Rows from block 4 of the decoder of a small image autoencoder, named by matrix and row number. Rows with one number belong to one channel. Each number is 200 + 20 x the weight over its row's rms, rounded and kept within 0 to 999. All counts start at 0.
Before each channel's rows are labels from the 100 images, of 14976, where the channel reaches its highest value: "lies over" is the class under the peak; "responds to" is what is common among them. Only what is clearly more common there than usual is listed. The data: rendered solids tumbling over patterned floors.
# convs1: first pointwise conv (decoder.decb.0.1.convs.1.weight, 192x192x1x1), inputs 96-191
# convs3: second pointwise conv (decoder.decb.0.1.convs.3.weight, 192x192x1x1, transposed), outputs 96-191

lies over: spring
responds to: red object; spring; cube frame; largest object: spring
convs1.51,201,192,188,212,211,232,186,195,217,104,230,222,198,223,198,185,207,194,197,194,215,213,218,218,253,219,199,204,206,197,191,206,212,192,200,211,203,199,195,188,190,196,205,201,219,187,192,190,215,198,187,180,172,203,190,209,217,216,211,233,199,192,197,199,207,201,256,192,199,186,199,187,203,190,188,198,198,212,60,213,215,191,199,150,196,203,204,204,215,226,212,178,191,196,197,195
convs3.51,210,179,201,270,219,191,222,192,186,170,200,218,261,205,207,185,200,202,243,209,194,206,187,196,204,216,190,177,222,202,223,189,205,190,217,190,228,240,177,211,182,216,223,193,226,194,225,187,167,176,184,170,195,231,181,200,173,221,209,221,178,189,215,200,213,212,186,188,194,170,231,226,185,225,210,165,189,189,194,205,206,218,179,240,215,251,204,190,208,213,182,218,196,216,183,207

lies over: spring
responds to: spring; chain link; cube frame
convs1.103,190,196,201,194,192,191,215,186,177,36,224,212,212,217,197,220,225,219,191,211,203,184,206,227,218,203,187,192,207,217,192,229,221,185,199,218,207,205,214,177,240,207,201,195,200,181,202,228,201,209,200,181,185,195,206,190,197,239,204,199,202,232,279,202,186,203,174,178,197,182,216,195,222,194,204,187,197,197,184,179,221,200,177,180,184,192,194,212,208,205,183,190,206,193,204,207
convs3.103,195,183,186,203,200,209,191,213,251,161,201,180,181,198,227,185,189,190,217,193,193,185,203,219,225,216,185,176,209,211,210,181,219,234,197,245,151,192,130,196,193,189,204,222,193,211,201,210,171,197,209,188,183,209,192,206,225,184,194,194,179,160,193,228,197,192,222,177,222,210,173,190,210,184,219,171,218,213,210,192,202,212,199,189,198,202,185,185,168,208,172,201,186,190,228,204

lies over: spring
responds to: purple object; bumpy ball; spring; its colour: purple
convs1.187,211,204,212,231,207,215,196,170,193,229,198,214,236,174,209,192,181,210,221,154,211,197,209,183,212,222,200,220,196,199,166,227,204,204,202,198,205,249,172,177,177,234,218,208,218,198,194,189,133,210,226,197,191,241,199,194,230,179,200,205,197,189,223,207,199,226,196,228,228,200,197,214,210,257,213,187,199,180,184,228,209,206,213,203,206,170,208,219,208,245,219,178,215,207,192,203
convs3.187,204,207,177,179,175,184,193,166,199,151,200,202,191,213,187,185,165,205,208,178,228,181,214,236,139,186,226,185,174,188,190,177,216,203,197,188,240,170,180,201,190,197,235,196,194,189,185,183,195,187,192,191,222,219,203,196,177,181,221,200,184,216,218,208,199,199,217,197,199,204,203,215,201,168,208,202,183,222,187,207,208,205,208,272,195,192,182,217,197,197,193,208,209,219,198,196

lies over: bumpy ball
responds to: bumpy ball
convs1.126,202,190,197,137,180,183,205,185,180,184,199,210,213,204,195,188,213,210,198,124,219,228,201,218,239,204,200,233,176,222,134,279,228,200,191,198,211,209,207,198,201,196,204,212,179,197,196,223,197,191,227,198,188,201,213,202,236,203,157,218,220,202,198,187,213,221,166,208,212,197,193,193,186,221,206,208,208,202,183,224,231,188,224,190,183,204,190,257,205,208,218,200,193,203,184,185
convs3.126,200,171,175,201,217,219,225,225,178,206,237,206,207,210,208,182,220,203,188,213,216,220,211,212,237,216,242,196,202,200,202,215,230,208,215,180,218,186,184,215,224,190,196,204,222,199,199,164,191,203,211,207,202,199,206,190,204,206,169,201,198,263,190,183,228,217,217,177,231,239,186,209,222,171,201,221,224,219,165,207,166,197,205,245,200,225,191,228,208,207,190,184,211,239,190,214

lies over: spring
responds to: spring; green object; largest object: spring; cube frame
convs1.70,207,209,206,190,205,228,198,218,195,217,171,185,217,192,175,208,196,171,185,201,186,215,172,172,181,220,189,214,225,191,179,226,209,207,215,178,208,188,186,197,198,182,193,213,241,224,192,190,143,197,204,200,196,178,210,219,211,188,161,258,214,181,212,200,189,196,201,158,209,184,195,219,198,229,184,180,210,218,204,177,193,159,199,209,110,183,204,208,205,229,203,207,199,185,179,205
convs3.70,213,225,218,221,222,182,195,167,186,208,213,224,205,213,179,191,215,232,184,186,200,198,187,201,265,174,195,217,191,215,193,198,178,188,224,197,207,200,170,223,183,217,252,200,185,218,182,242,214,232,225,202,204,220,202,194,199,195,170,240,187,180,201,182,191,177,189,178,195,189,224,192,220,200,213,177,203,208,210,188,214,190,188,259,246,185,242,206,191,187,192,210,199,216,214,205

lies over: spring
responds to: spring; cube frame
convs1.7,213,233,205,185,210,222,210,164,208,192,211,190,186,202,195,194,220,197,214,156,207,218,202,217,236,205,203,203,182,214,180,187,220,190,190,205,172,191,199,180,208,198,196,208,138,194,208,197,130,208,213,193,218,219,163,186,208,207,222,237,198,162,206,211,193,214,177,233,171,185,171,180,207,257,186,251,191,213,162,195,199,196,192,186,179,176,205,185,202,237,199,185,196,205,195,198
convs3.7,187,153,220,188,210,211,179,199,194,217,218,241,219,182,148,213,208,162,221,207,188,238,190,192,196,202,199,164,218,217,202,201,221,229,213,211,181,221,217,208,191,179,207,193,237,181,211,152,201,197,199,226,192,216,165,157,200,194,198,203,220,204,187,188,184,209,219,196,208,202,211,213,188,213,210,171,195,198,213,193,217,200,204,209,209,203,237,183,184,192,180,224,222,204,213,166

lies over: cube frame; spring
responds to: cube frame; spring; blue object; yellow object
convs1.129,206,235,227,210,205,212,184,216,194,225,176,189,209,206,169,190,216,203,191,217,208,204,214,195,217,215,168,208,230,198,203,202,190,199,181,196,205,202,155,204,179,172,178,204,239,204,201,191,242,193,193,192,209,207,206,253,217,200,161,223,180,200,196,197,207,202,200,207,244,171,188,204,220,206,205,150,210,209,179,205,209,204,215,232,185,263,198,232,214,263,206,192,214,180,170,197
convs3.129,194,198,207,217,203,242,172,220,199,224,210,191,196,188,211,217,244,204,206,189,205,215,207,174,190,206,253,229,198,197,171,183,216,209,209,236,227,212,221,211,189,197,204,210,195,190,188,180,217,201,219,187,228,185,217,219,197,180,239,156,190,205,194,249,183,220,171,226,196,203,226,215,190,238,198,217,196,187,209,183,229,197,199,216,208,230,182,178,197,230,180,210,185,230,195,207

lies over: spring
responds to: spring
convs1.171,196,205,170,188,194,224,191,181,210,245,194,199,192,201,224,198,207,175,176,175,192,219,221,237,206,190,218,210,201,195,189,178,207,189,166,214,214,231,171,212,217,187,220,224,200,219,186,202,215,184,234,175,200,197,234,219,199,194,195,211,192,195,185,187,240,210,215,244,214,202,197,206,208,213,195,180,219,139,194,217,193,196,224,209,183,211,168,193,200,224,187,196,196,198,217,221
convs3.171,204,200,204,151,198,197,199,202,208,237,182,202,227,202,200,215,181,195,200,201,212,184,175,204,174,206,206,228,188,183,199,220,198,188,195,184,213,206,217,125,179,185,173,209,213,211,201,179,211,207,197,203,176,215,153,216,187,194,245,235,214,208,215,216,220,205,216,219,214,183,199,170,185,199,186,188,162,197,183,198,211,178,189,219,201,189,192,177,199,189,203,197,223,220,200,185

lies over: spring
responds to: teal object; red object; spring
convs1.154,194,183,192,195,179,217,211,195,196,167,207,180,205,164,230,190,204,174,180,195,204,217,206,249,235,204,216,230,224,187,192,221,216,209,199,201,169,188,201,171,195,202,218,196,185,185,212,180,204,222,217,193,197,187,206,199,195,192,211,201,200,180,162,199,207,203,234,202,198,201,206,190,180,203,192,195,210,177,122,216,200,209,222,153,187,164,199,177,216,208,194,200,203,199,215,180
convs3.154,211,175,224,177,216,196,173,178,226,210,192,225,187,157,210,181,216,177,178,196,189,200,234,240,193,202,209,166,195,184,240,208,236,199,189,214,232,207,205,218,171,168,187,180,221,223,213,184,195,190,220,206,210,182,207,197,216,204,200,202,199,171,194,168,194,225,191,200,194,199,185,189,207,197,195,156,230,167,181,220,187,220,153,196,234,213,219,182,162,207,193,209,233,195,192,193

lies over: spring
responds to: count: four; spring; black object
convs1.137,207,194,176,200,187,193,182,163,205,203,215,209,215,214,180,199,210,172,183,183,204,212,223,188,211,202,201,206,179,205,218,214,222,178,191,193,184,188,196,218,205,230,251,204,229,171,186,204,148,214,208,149,174,199,181,186,208,170,200,228,227,201,207,192,175,219,192,207,155,206,160,198,211,211,178,197,192,189,190,159,199,202,208,204,193,234,194,203,219,205,225,212,211,211,205,192
convs3.137,188,192,226,229,206,171,213,266,226,180,169,198,182,212,182,223,235,193,221,176,207,196,199,157,196,211,230,192,179,181,192,226,230,204,210,206,160,208,201,140,207,191,236,178,187,184,203,207,201,173,188,232,163,209,174,219,211,198,231,216,194,163,200,201,190,221,183,200,184,233,205,196,170,235,196,217,194,216,193,217,186,200,205,194,172,190,207,186,187,176,194,210,192,161,196,189

lies over: spring
responds to: blue object; spring
convs1.8,173,204,219,181,192,222,163,193,183,205,183,235,178,195,179,202,163,176,170,136,208,203,210,216,224,215,171,213,231,204,164,209,206,183,192,206,191,236,214,209,203,188,259,199,138,192,203,183,196,207,213,194,188,198,181,199,218,188,191,215,191,199,180,214,192,198,218,230,208,206,190,210,179,200,204,208,195,167,167,255,210,210,223,180,219,159,185,217,210,234,189,215,190,207,199,177
convs3.8,208,181,186,187,191,237,191,234,190,198,216,184,183,199,167,226,169,183,186,172,193,222,184,199,220,213,204,207,215,203,223,204,236,214,195,188,244,204,185,216,241,208,245,200,180,201,203,175,201,188,232,215,160,192,205,205,212,191,185,213,201,188,194,181,180,199,198,197,196,206,214,203,187,197,156,173,171,201,197,191,176,198,209,219,233,201,230,179,206,189,187,182,211,160,190,175